config.yaml
model: "image classifier"
crop_scale_min: 0.8
channel_attention: "se"
muon_scale: "match_rms_adamw"
lr: 0.0044
grad_clip: 5.0
batch_size: 256
lr_schedule: "wsd_sqrt"
weight_decay: 0.03
adamw_weight_decay_other_params: 0.01
Rows from block 8 of a small image classifier, named by matrix and row number. Rows with one number belong to one channel. Each number is 200 + 30 x the weight over its row's rms, rounded and kept within 0 to 999. All counts start at 0.
After each channel's rows are labels from the 100 images, of 14848, where the channel reaches its highest value: "strongest on" is what is common among them; "peak on" is the class under the peak. Only what is clearly more common there than usual is listed. The data: simulated grey scan slices of phantoms with and without marks. In brackets: how many of the 100.
# convs0: first 3x3 conv (model.blocks.8.convs.0.weight, 112x112x3x3, each kernel summed), inputs 0-111
# convs1: second 3x3 conv (model.blocks.8.convs.1.weight, 112x112x3x3, transposed, each kernel summed), outputs 0-111

convs0.2,247,216,192,218,252,149,199,230,206,172,194,147,219,219,246,213,183,156,199,223,156,239,212,210,213,213,208,169,168,177,166,187,192,183,193,167,234,226,215,181,180,169,181,205,199,215,263,241,151,248,198,143,187,194,206,160,202,187,201,135,211,207,200,151,210,201,227,252,224,210,172,197,188,211,212,193,287,187,151,149,189,180,240,181,162,190,246,231,176,235,179,133,217,170,211,182,230,255,185,183,165,247,187,192,182,177,190,235,178,206,236,216
convs1.2,133,141,157,196,170,246,212,182,268,172,214,192,173,207,214,168,194,247,225,217,216,192,173,216,220,200,187,190,221,169,204,166,195,200,205,242,194,165,165,161,184,199,173,160,192,224,224,197,213,222,175,227,254,167,171,217,132,183,176,170,186,187,196,147,261,232,165,186,146,205,190,157,151,229,222,183,186,218,199,209,179,196,185,222,177,228,222,246,196,185,207,169,215,208,264,196,183,162,204,200,140,270,177,187,255,196,176,229,165,188,157,221
strongest on: several spots (100)
peak on: organ (38); lung or cavity (33)

convs0.105,201,132,130,175,159,205,252,222,152,234,193,189,170,225,196,184,165,215,219,196,173,229,219,186,224,208,222,213,198,154,222,190,223,211,174,173,196,200,170,196,188,194,259,232,241,202,195,227,168,156,178,169,184,189,213,175,205,232,152,185,174,191,196,220,176,162,142,220,189,205,174,199,231,193,257,216,202,208,204,154,184,238,189,203,226,283,215,221,228,228,152,157,201,211,220,213,191,121,248,234,208,147,178,226,143,175,192,186,181,151,165,189
convs1.105,201,238,223,188,221,251,156,214,175,151,177,213,199,185,181,182,194,167,192,139,213,183,153,219,241,205,212,182,157,236,196,193,170,216,245,213,184,191,193,230,184,206,160,214,221,189,224,236,266,184,253,180,156,201,196,206,198,189,214,212,175,181,259,226,177,212,195,219,215,176,222,218,147,152,230,173,220,251,182,186,237,138,206,213,212,135,247,167,188,266,223,267,157,231,182,180,176,222,194,210,201,187,238,187,246,224,174,244,174,175,214,151
strongest on: ring (85)
peak on: organ (61)

convs0.77,236,183,132,203,230,190,212,203,235,188,256,217,231,239,213,223,159,189,220,135,227,174,166,158,191,228,198,161,189,198,228,223,172,215,184,180,197,202,176,185,247,206,204,216,178,211,171,263,190,196,178,218,132,207,253,161,194,177,184,129,210,195,201,135,158,227,187,175,231,192,196,206,208,209,194,180,223,158,185,190,195,210,218,136,210,216,210,245,191,238,210,186,245,148,164,184,180,156,233,206,175,210,199,215,116,190,200,257,209,207,227,156
convs1.77,265,224,187,197,156,204,169,173,206,222,203,150,210,164,170,188,152,132,209,230,162,184,174,190,213,163,247,201,229,182,212,170,219,192,239,197,186,231,226,181,236,183,176,159,208,218,187,236,200,153,229,202,217,180,207,168,185,205,196,199,214,233,225,197,195,223,183,186,178,145,178,171,164,153,164,227,192,214,234,214,187,146,159,190,185,148,243,174,151,146,144,211,192,194,257,207,185,146,225,247,225,197,178,198,170,235,124,195,207,255,203,208
strongest on: bright spot (100)
peak on: organ (42)

convs0.54,167,220,165,209,198,205,196,236,163,246,188,180,199,195,220,149,178,196,169,187,179,226,206,192,169,179,205,213,242,226,232,194,188,188,182,240,223,175,213,184,264,241,199,235,231,202,144,267,154,202,235,204,166,179,242,201,211,181,213,180,196,184,207,231,183,183,205,224,244,187,201,188,229,166,227,208,109,234,167,120,225,203,159,220,143,197,180,275,193,218,201,173,185,194,196,217,202,194,176,196,211,182,206,182,188,155,262,265,209,209,263,191
convs1.54,175,181,283,157,238,183,199,180,142,181,233,191,205,186,188,217,183,219,137,203,245,178,175,223,250,207,153,209,231,231,176,163,203,222,232,219,214,184,195,230,154,196,246,236,217,199,224,202,228,227,214,211,165,186,212,215,199,162,206,168,171,224,191,248,165,268,201,194,218,245,191,182,197,219,225,139,193,192,164,153,243,267,169,199,187,212,185,216,166,213,221,257,262,247,204,217,192,241,178,187,180,185,170,210,183,173,240,186,229,205,177,151
strongest on: ring (73)
peak on: organ (46)

convs0.58,131,210,212,191,225,200,202,193,228,228,193,229,209,163,192,214,171,252,221,199,192,224,192,268,197,180,280,220,178,228,190,190,173,231,202,270,221,232,217,239,194,207,171,180,240,220,233,152,200,230,242,181,207,186,191,237,207,182,191,203,219,202,208,236,205,217,223,178,229,201,206,171,199,193,211,200,248,173,177,167,244,250,183,136,187,215,215,202,179,281,262,189,192,213,248,184,177,247,229,196,214,214,283,162,182,205,222,168,228,211,257,195
convs1.58,161,194,195,189,235,205,248,180,188,215,177,162,121,203,211,139,169,216,228,208,185,214,172,183,176,218,172,178,233,187,207,193,161,181,168,216,155,176,182,194,154,209,231,187,170,181,188,212,182,210,205,215,252,185,144,219,224,228,202,179,202,180,185,235,209,170,242,154,212,243,178,199,232,212,168,222,179,219,180,180,176,229,221,287,192,179,164,179,190,137,216,147,152,203,184,171,195,244,127,144,226,174,201,163,184,149,202,176,190,242,158,189
strongest on: several spots (93)
peak on: lung or cavity (42); organ (38)

convs0.13,160,187,190,204,202,229,197,104,140,184,175,164,216,229,251,218,214,194,235,240,201,218,221,230,203,195,232,191,248,203,235,139,205,241,219,182,202,197,190,227,214,229,150,205,155,222,204,136,233,215,231,162,184,218,190,173,184,198,153,173,243,156,167,128,147,180,209,216,157,185,198,204,197,213,180,147,205,155,205,174,202,199,162,143,192,230,234,208,240,207,203,181,201,196,188,178,227,267,178,184,206,216,154,236,169,180,172,211,179,182,203,190
convs1.13,214,178,203,285,210,189,185,232,199,214,193,227,252,131,218,172,180,206,281,195,200,205,222,185,232,181,216,148,183,191,232,173,207,173,195,175,188,210,232,192,207,228,197,187,198,222,164,199,195,167,239,243,228,256,196,255,213,227,246,247,187,160,202,210,142,192,131,196,218,148,181,185,217,204,190,205,171,228,214,180,179,166,224,229,171,248,226,213,176,245,194,177,146,228,188,223,186,175,199,138,134,216,157,198,226,235,179,219,202,183,209,185
strongest on: bright spot (84); side: left half (70)
peak on: organ (41)

convs0.90,183,251,162,172,162,230,209,222,213,190,209,192,224,193,232,185,241,194,208,194,200,233,213,186,238,210,182,206,224,167,227,158,167,199,138,250,174,244,198,177,158,142,247,239,204,208,159,176,209,189,171,204,178,199,207,214,228,227,184,222,147,227,200,275,135,269,205,206,211,175,204,184,220,187,237,201,122,191,242,165,215,222,159,257,168,218,223,250,215,193,148,221,166,171,201,141,203,204,207,157,208,167,239,191,170,181,197,181,198,214,198,199
convs1.90,96,216,199,191,203,215,226,200,137,245,190,183,194,234,184,177,198,265,206,234,250,148,194,209,214,169,199,197,202,168,199,223,258,218,219,199,185,205,216,248,225,224,262,188,232,201,182,226,180,285,193,175,176,144,191,188,196,201,183,151,168,172,186,158,196,175,173,190,210,233,259,143,188,220,225,176,264,179,203,243,243,224,201,185,235,183,250,227,216,212,196,216,223,202,236,184,167,203,208,224,195,194,179,187,196,219,177,195,180,201,219,153
strongest on: dark spot (95)
peak on: organ (58)

convs0.96,163,174,229,186,187,182,191,157,194,222,161,222,259,202,182,228,212,166,201,157,239,205,190,215,175,152,227,236,161,259,202,210,187,185,212,285,171,145,167,206,169,258,249,196,198,203,202,208,222,260,209,195,177,148,205,202,195,207,198,223,223,196,181,153,172,235,213,184,222,165,166,173,171,184,219,195,282,221,199,218,229,213,163,220,219,144,204,155,193,248,192,172,198,190,165,207,182,264,162,186,182,264,201,180,218,222,172,224,224,205,211,175
convs1.96,153,288,200,187,161,210,201,187,247,169,172,143,130,228,209,174,182,188,200,218,170,146,241,153,142,236,157,192,201,156,199,201,162,199,189,189,181,178,192,187,190,145,211,175,229,198,170,255,226,207,195,197,207,211,217,124,177,186,205,221,195,182,201,233,237,209,199,244,172,233,170,237,196,205,158,221,178,200,216,182,191,224,202,216,162,186,172,155,181,209,243,232,203,182,198,193,226,216,167,196,202,163,206,215,162,158,221,143,227,154,205,262
strongest on: dark spot (81)
peak on: organ (42)

convs0.10,233,142,146,184,230,211,235,192,212,203,169,237,236,230,234,203,201,209,212,200,238,161,194,214,179,220,151,189,201,201,229,222,242,213,209,171,171,215,192,175,174,204,251,211,234,191,140,208,229,144,184,215,184,247,177,189,172,196,214,222,187,185,244,192,186,182,164,194,173,224,176,233,214,225,196,190,205,175,174,169,218,171,218,183,208,235,149,249,152,194,157,169,226,125,222,264,234,149,212,207,195,157,199,212,269,162,216,279,170,206,192,177
convs1.10,239,225,175,221,151,264,192,169,217,215,274,242,225,237,221,184,191,221,193,191,190,167,207,180,229,179,236,161,186,201,204,202,245,221,190,217,186,142,214,228,211,260,210,206,220,176,186,229,253,219,212,189,185,218,207,176,160,187,196,220,176,146,235,178,233,231,158,218,234,150,162,149,187,185,162,230,216,196,193,249,261,208,254,203,240,233,191,203,173,181,146,157,156,233,213,222,164,193,263,210,183,239,214,237,172,192,225,212,184,205,172,201
strongest on: side: left half (75); bright spot (46); dark spot (44)
peak on: organ (35)

convs0.84,235,205,198,148,180,225,208,233,146,208,135,241,218,187,245,189,193,231,245,212,238,213,202,240,189,266,166,204,176,192,221,233,207,210,221,172,168,166,265,173,210,211,147,206,185,188,201,168,262,136,240,208,146,193,229,194,177,216,235,191,216,240,204,209,216,191,110,190,220,175,200,185,220,206,206,233,203,208,218,211,198,189,180,201,155,212,238,221,187,171,215,233,184,183,179,192,179,108,191,208,255,180,231,214,206,228,222,233,159,225,188,215
convs1.84,180,167,196,211,268,172,228,200,208,189,187,229,236,186,212,199,164,241,268,211,197,211,220,191,229,166,222,218,172,199,184,239,205,208,242,202,198,226,186,168,168,245,238,232,206,226,173,230,188,177,263,217,229,266,210,176,193,238,203,206,252,182,204,146,193,248,208,234,180,182,232,242,195,271,208,238,202,220,211,186,163,178,264,213,166,294,179,164,234,183,169,157,182,175,205,169,237,186,199,147,212,224,178,201,205,223,193,191,189,210,210,159
strongest on: bright spot (41); dark spot (36)
peak on: organ (38)

convs0.81,174,200,200,180,193,192,196,211,242,242,203,194,181,224,190,236,195,187,199,227,242,243,174,279,190,165,239,192,209,255,189,201,143,223,162,244,216,244,192,205,224,232,273,203,206,166,201,207,169,216,206,254,204,174,248,215,209,169,246,239,183,207,204,247,192,184,206,211,203,169,191,167,182,208,173,145,199,247,168,187,211,246,154,224,202,193,234,207,183,249,255,246,205,209,168,179,207,271,209,199,241,231,261,157,179,257,196,222,203,187,193,192
convs1.81,193,227,186,178,172,188,128,212,207,216,155,177,179,183,198,121,174,195,211,198,190,190,218,177,102,231,166,233,194,175,182,261,187,202,215,172,162,173,190,232,195,176,134,232,196,198,217,230,173,222,160,160,236,189,206,160,189,194,248,216,229,217,203,181,221,183,163,218,172,235,210,196,211,175,130,211,226,184,181,162,219,211,137,206,208,167,172,174,217,206,256,245,184,215,173,156,215,176,180,162,192,188,210,178,158,203,213,182,228,143,159,218
strongest on: side: left half (87); dark spot (82)
peak on: organ (51); mark (25)

convs0.24,203,213,224,177,214,260,230,196,235,181,196,214,194,159,167,167,192,186,192,205,174,173,210,195,126,208,254,228,178,133,256,288,174,228,181,212,172,190,171,162,189,227,214,229,155,211,179,202,227,167,202,229,162,177,212,175,200,231,209,201,197,242,258,164,185,236,185,207,206,163,196,175,190,202,225,242,207,192,207,258,190,204,180,235,229,170,177,187,234,217,237,225,234,228,235,191,224,149,170,187,224,182,167,138,153,193,203,185,196,213,232,128
convs1.24,184,212,149,213,198,171,141,151,157,164,199,220,203,191,212,264,173,216,169,166,162,191,195,215,204,195,271,209,185,234,196,197,223,197,182,169,123,208,251,187,241,157,198,153,174,176,194,158,206,180,168,242,172,174,167,220,222,222,205,195,185,166,211,205,156,209,239,186,213,157,196,197,256,166,172,189,182,234,192,172,211,215,214,210,206,153,184,242,153,168,186,245,224,184,199,169,222,223,256,225,213,220,174,153,171,167,203,206,239,208,197,278
strongest on: bright spot (92)
peak on: organ (46)

convs0.25,227,282,175,178,231,206,216,158,233,179,227,178,204,113,170,184,161,167,134,223,228,193,183,233,195,169,151,215,203,186,199,185,198,238,174,184,207,253,227,224,257,190,203,181,206,252,204,229,208,177,190,169,104,194,186,187,193,204,204,219,212,217,149,186,198,244,250,167,178,212,237,146,197,217,260,153,194,203,204,186,196,234,188,236,191,212,180,179,190,183,213,187,214,184,213,188,172,206,243,174,200,227,238,159,196,219,245,179,229,157,201,180
convs1.25,230,196,191,185,197,214,130,178,162,152,182,220,200,196,147,232,232,160,251,216,169,203,254,150,195,199,263,227,205,205,201,250,215,200,178,193,200,196,200,179,242,166,213,186,183,152,185,181,177,162,178,192,247,118,214,220,222,230,183,260,245,218,163,177,178,204,201,189,206,211,149,254,216,186,172,279,183,211,177,213,163,165,176,182,238,201,150,181,251,181,207,167,221,210,155,190,197,247,177,204,187,223,228,188,185,222,188,221,217,212,193,245
strongest on: bright spot (91)
peak on: mark (53)

convs0.78,213,235,184,176,146,184,210,203,192,188,270,197,163,169,159,204,128,189,199,170,198,186,139,184,204,174,177,193,119,235,196,245,174,194,219,189,163,213,143,182,209,221,188,255,218,175,192,254,214,211,200,197,128,212,207,145,188,204,212,256,211,230,201,283,220,195,163,167,190,191,188,246,223,185,153,204,187,185,215,169,172,214,249,198,200,190,221,207,160,185,213,182,193,208,186,255,192,148,158,178,215,217,207,225,201,185,188,167,168,164,230,184
convs1.78,229,221,159,221,223,251,219,213,230,171,170,214,234,180,178,194,202,237,251,229,187,243,204,168,166,206,229,161,167,160,228,158,234,207,203,194,163,226,168,173,268,175,131,149,203,218,202,204,265,181,207,202,225,185,201,259,214,200,180,222,188,178,227,156,147,184,210,170,202,204,176,163,196,178,168,238,176,210,269,213,199,186,200,162,182,175,252,221,193,176,174,184,196,164,227,257,169,247,231,189,248,213,196,212,166,213,171,235,174,239,224,224
strongest on: bright spot (57); dark spot (38)
peak on: organ (41)

convs0.39,189,212,231,205,209,201,164,175,231,186,157,178,144,218,203,193,213,188,181,219,149,208,180,182,188,207,222,185,201,177,156,266,244,229,187,219,183,224,201,197,229,229,185,156,198,204,171,180,213,267,233,162,146,235,170,212,176,181,181,205,184,189,218,267,224,163,169,175,204,196,215,154,168,198,222,195,200,187,212,158,147,221,234,219,172,157,110,157,235,176,157,157,197,144,189,208,286,193,201,188,202,158,220,215,246,172,178,214,180,206,199,220
convs1.39,205,163,235,207,179,236,238,210,236,207,204,171,238,132,201,195,200,250,223,186,227,171,216,239,234,231,158,243,155,208,164,202,220,256,162,210,231,207,161,180,228,216,152,210,168,216,194,206,228,225,147,182,218,220,227,200,206,278,201,177,158,217,245,162,213,212,187,224,225,163,217,220,235,216,246,184,234,215,186,199,222,236,174,227,122,220,200,265,248,219,186,210,205,234,214,213,176,205,216,198,192,218,144,177,190,157,234,169,177,229,159,216
strongest on: crack in bone (92); belly (56)
peak on: soft tissue (39); organ (38)

convs0.93,239,241,130,227,201,206,189,176,207,196,220,161,180,180,210,217,197,207,238,226,189,189,209,190,191,244,184,214,183,212,166,216,208,203,194,197,260,226,179,240,228,230,142,194,182,179,233,166,227,155,174,182,203,233,194,200,174,171,220,223,179,208,159,153,149,182,210,269,204,196,214,238,188,221,214,210,171,141,223,201,172,172,156,242,173,150,164,180,190,241,220,242,186,267,183,205,264,201,155,204,242,156,268,208,174,233,184,187,208,202,157,243
convs1.93,249,140,231,226,198,250,170,248,238,202,226,170,234,172,170,208,190,198,279,207,222,148,230,197,253,223,193,187,210,183,201,192,176,243,190,182,184,203,230,146,223,232,221,165,212,220,164,270,183,214,230,241,190,226,250,202,220,212,200,241,199,238,181,206,201,187,191,133,232,178,185,202,185,180,219,194,211,210,219,204,182,148,168,163,215,146,157,208,208,197,189,222,144,158,256,179,190,178,213,182,213,209,214,218,203,246,274,195,241,185,217,206
strongest on: dark spot (64); bright spot (36)
peak on: organ (33)

convs0.11,197,161,240,183,190,200,179,196,196,225,199,272,204,201,163,262,193,214,179,171,229,233,179,182,223,140,202,217,170,221,235,219,203,210,183,177,269,174,212,193,176,217,248,217,145,192,195,130,235,169,197,226,203,194,235,190,187,199,224,201,196,200,172,233,124,152,171,223,209,210,201,188,183,230,181,213,156,206,163,193,223,175,176,226,235,187,222,208,214,181,193,172,191,212,191,205,233,272,158,147,233,268,219,229,250,268,201,206,252,193,198,179
convs1.11,185,189,183,239,188,119,238,248,184,221,175,143,167,236,197,232,240,190,211,184,185,183,226,224,158,228,198,226,215,175,126,256,172,175,215,210,219,247,153,211,195,219,126,225,233,166,158,227,211,195,183,228,188,239,208,160,191,152,227,202,207,193,191,173,236,194,228,196,225,239,188,183,186,193,196,175,256,172,157,222,193,227,204,176,197,201,174,181,226,208,266,202,203,205,167,183,204,171,160,253,195,194,214,223,131,180,204,173,227,250,235,216
strongest on: side: left half (78); dark spot (69); limb (59)
peak on: soft tissue (48); organ (40)

convs0.14,116,253,175,194,202,173,235,228,204,235,234,190,178,233,228,173,218,147,201,217,221,205,188,160,179,223,223,201,193,208,182,201,188,140,150,272,169,206,193,233,209,223,241,129,216,163,193,204,227,243,233,167,206,197,174,217,201,149,180,171,218,205,193,227,235,196,196,171,165,202,206,136,198,173,202,178,247,192,220,203,220,229,191,194,245,153,224,157,198,219,213,213,183,166,192,259,184,233,169,205,203,134,250,243,184,193,257,213,217,210,178,182
convs1.14,234,203,230,176,151,180,239,189,234,216,211,195,161,246,207,167,218,197,211,180,159,228,208,176,212,146,206,203,152,164,172,205,210,219,169,181,166,206,164,197,169,170,202,232,241,201,202,156,193,255,196,196,220,178,142,161,209,204,230,184,187,183,210,186,221,199,213,207,266,229,230,119,184,208,180,217,213,194,140,152,169,180,177,225,257,202,206,192,193,231,245,145,105,202,173,165,152,177,178,200,194,218,199,228,263,218,164,181,187,186,185,189
strongest on: several spots (92)
peak on: organ (60)

convs0.68,207,221,189,227,228,204,154,227,230,230,181,233,200,183,236,156,232,158,162,235,149,138,162,195,171,200,259,210,156,183,214,245,203,210,186,243,216,187,157,211,209,244,172,158,174,219,182,228,192,221,221,197,156,215,170,208,218,219,150,174,196,224,254,182,238,211,180,198,262,157,235,222,175,146,239,233,202,210,160,218,149,196,178,236,226,198,183,227,212,191,203,189,166,236,246,221,213,202,193,157,215,214,213,247,238,199,182,181,127,239,179,185
convs1.68,194,177,168,184,207,209,194,215,189,222,193,207,169,121,172,189,139,173,150,185,189,195,240,181,157,232,194,215,182,189,181,193,237,159,238,193,236,198,212,238,219,164,155,198,221,175,204,179,171,161,177,192,227,249,184,165,189,147,196,165,160,194,251,230,174,204,195,221,200,180,152,210,211,202,182,128,198,230,172,216,244,249,229,231,261,199,260,231,195,168,191,198,185,222,197,207,140,157,212,185,218,215,244,158,203,239,166,169,222,259,212,236
strongest on: dark spot (98); side: left half (85); limb (51)
peak on: organ (47)

convs0.52,168,163,219,255,215,212,189,183,211,173,235,210,194,202,233,210,144,192,173,156,202,198,159,222,197,234,130,186,185,220,199,240,158,172,183,188,211,139,240,166,169,203,242,238,212,200,226,186,183,211,187,211,136,191,198,210,259,200,267,194,187,198,223,200,222,218,154,192,216,217,218,214,208,210,215,235,201,188,236,214,216,168,188,205,175,202,163,200,220,164,155,115,199,151,174,170,200,199,203,148,184,179,142,165,248,166,231,239,203,230,271,179
convs1.52,242,174,164,160,207,206,230,238,180,168,179,140,223,185,188,166,165,170,151,156,223,221,161,182,216,202,190,189,224,179,180,232,184,242,144,157,222,207,186,200,187,200,182,211,216,170,201,123,239,222,164,176,193,216,210,180,186,252,268,178,169,240,219,213,225,189,244,208,195,149,149,221,235,248,208,150,204,209,179,191,204,196,207,193,199,240,229,243,155,225,231,261,206,232,180,169,207,223,201,189,173,181,207,218,224,165,150,156,189,177,142,220
strongest on: ring (98)
peak on: organ (47)

convs0.33,169,265,164,161,196,179,177,164,233,211,155,199,183,228,176,193,219,147,205,186,165,225,169,181,187,197,161,214,197,191,224,166,183,181,172,248,193,187,234,141,193,162,247,186,192,215,195,234,210,204,222,201,195,266,105,206,229,202,245,208,229,199,179,155,247,231,176,248,155,169,208,242,215,183,216,209,213,157,216,211,177,187,216,195,215,228,170,163,233,158,224,283,249,202,226,194,197,246,198,204,216,188,214,162,171,172,219,194,191,222,202,249
convs1.33,232,195,184,138,194,249,163,173,259,177,204,242,185,212,249,197,170,198,187,197,210,247,214,149,132,157,226,160,176,178,194,189,155,197,229,196,179,201,209,227,183,212,182,233,233,243,209,176,181,211,238,177,161,180,219,249,182,180,142,234,197,247,227,201,224,174,174,169,218,194,156,213,230,194,195,204,220,185,194,189,187,176,177,226,290,167,191,189,252,170,184,183,173,167,157,230,231,142,245,186,238,212,231,223,199,195,193,214,193,198,264,214
strongest on: several spots (100)
peak on: lung or cavity (43); organ (37)

convs0.50,173,245,214,249,192,209,178,159,219,179,251,223,198,185,254,210,182,209,211,151,195,218,192,250,210,248,183,166,218,176,255,172,212,186,165,124,203,166,155,219,225,216,270,201,263,187,184,231,196,168,206,183,177,158,179,220,199,239,237,194,230,238,193,166,236,194,165,189,173,181,209,158,155,174,253,203,184,186,188,219,214,234,173,229,221,166,205,216,212,204,247,167,170,139,215,179,150,137,173,168,194,217,190,210,231,183,166,206,196,206,238,196
convs1.50,202,192,227,225,257,142,181,167,178,192,204,174,219,197,223,235,193,221,173,207,188,172,241,221,185,191,172,223,189,169,195,226,218,145,241,255,213,169,221,215,164,265,218,288,206,192,187,183,204,191,175,185,217,214,240,193,211,180,230,252,267,147,179,226,214,210,207,212,202,205,180,216,167,159,195,235,206,168,220,153,248,198,256,249,188,191,178,220,180,250,276,174,218,243,174,178,182,212,160,167,226,187,178,206,195,219,191,151,162,217,220,220
strongest on: ring (71)
peak on: organ (65)

convs0.36,204,187,195,182,177,160,195,212,252,191,213,175,214,236,198,219,205,144,218,196,187,209,218,149,135,167,204,215,186,212,170,196,166,205,142,171,167,205,233,209,178,202,176,174,171,186,187,190,175,227,171,187,212,208,182,151,218,197,176,198,190,166,193,192,214,220,207,265,160,211,218,189,204,140,204,198,283,148,192,213,190,177,167,189,243,200,135,171,233,214,196,208,198,132,145,162,192,252,160,250,154,254,185,172,140,184,167,187,169,236,178,184
convs1.36,137,173,229,188,169,207,240,147,234,218,169,237,227,216,274,153,179,208,187,214,189,228,166,215,256,247,156,200,183,182,166,136,180,207,224,247,227,186,193,214,200,201,202,238,189,223,234,229,222,172,182,201,214,153,212,225,159,213,178,184,170,151,180,198,245,172,157,165,203,173,195,200,206,277,200,226,160,164,184,171,187,214,170,195,181,189,238,195,190,207,218,168,202,232,182,153,176,135,209,194,171,220,171,189,220,186,167,246,171,168,161,235
strongest on: several spots (99)
peak on: organ (59)

convs0.103,213,193,114,218,180,175,180,266,200,184,212,226,202,153,232,129,210,162,241,220,186,241,148,168,210,201,189,169,166,179,187,201,175,211,205,185,224,206,237,208,168,236,257,223,190,206,216,216,264,145,239,192,198,182,180,186,218,207,181,229,172,166,162,208,144,169,149,189,201,223,191,257,213,165,228,179,195,240,218,145,195,197,245,184,175,195,228,169,215,176,172,218,184,191,195,193,141,158,223,206,213,148,168,248,215,212,188,181,228,240,176,186
convs1.103,210,203,233,185,181,179,183,216,261,173,267,198,217,246,207,261,204,200,164,193,208,233,228,233,273,214,230,148,188,207,239,148,179,268,168,179,173,202,222,221,159,164,227,152,188,175,251,189,192,211,151,165,231,217,166,201,208,155,178,154,209,245,250,168,214,242,236,189,193,261,219,204,204,235,204,165,188,171,192,181,221,171,185,156,206,267,210,186,199,198,205,203,208,192,189,167,215,237,175,207,201,205,234,228,187,181,182,210,153,182,153,207
strongest on: several spots (81)
peak on: organ (35); lung or cavity (26)

convs0.101,200,247,158,104,234,202,164,164,197,258,197,236,159,174,224,197,203,186,215,154,161,206,245,209,199,228,250,189,189,168,158,236,199,188,261,144,198,238,184,198,187,155,177,150,189,203,202,184,194,197,219,221,182,197,185,175,222,228,200,199,190,194,147,199,204,221,184,211,230,163,214,226,193,151,253,204,203,232,213,213,192,242,178,163,166,183,162,150,259,228,183,185,144,199,177,175,205,202,225,236,203,218,196,254,204,204,201,227,129,239,197,175
convs1.101,157,231,263,232,227,185,171,242,203,215,207,211,280,265,233,227,205,204,178,204,210,213,190,210,149,146,176,160,216,199,216,228,223,161,139,208,271,170,179,242,193,177,223,231,227,180,213,172,202,159,169,195,216,156,165,186,193,184,214,181,214,150,269,213,254,204,133,200,191,255,234,181,203,217,209,194,180,196,225,189,220,172,226,182,178,174,217,230,164,167,207,230,214,205,216,203,193,186,165,197,191,208,210,224,148,242,189,228,202,147,203,235
strongest on: ring (85)
peak on: soft tissue (51)

convs0.55,198,233,196,232,255,194,184,235,161,219,291,265,242,188,182,185,195,204,162,277,203,209,248,199,186,220,218,218,156,215,205,214,208,214,153,195,126,169,243,201,229,239,157,193,192,194,188,181,192,209,213,233,198,186,197,239,166,187,154,157,236,212,195,157,243,201,202,161,188,200,199,189,153,215,195,203,161,249,240,220,207,185,172,232,228,180,176,151,177,182,224,180,198,212,222,173,256,201,190,208,158,245,182,195,169,213,163,228,138,210,175,198
convs1.55,136,167,234,206,202,218,199,199,148,203,191,192,190,262,191,174,235,196,200,245,216,196,158,169,163,209,152,212,209,171,207,161,206,206,199,210,243,245,214,178,154,192,213,194,146,191,182,249,239,170,225,199,130,147,198,119,198,159,171,222,227,185,223,227,180,173,256,236,214,201,141,163,176,196,182,153,155,143,203,208,173,202,224,206,180,222,206,202,188,193,209,238,193,186,159,172,203,219,201,164,209,157,186,167,169,192,241,261,239,210,211,190
strongest on: side: left half (74); dark spot (60); ring (40)
peak on: organ (49); mark (35)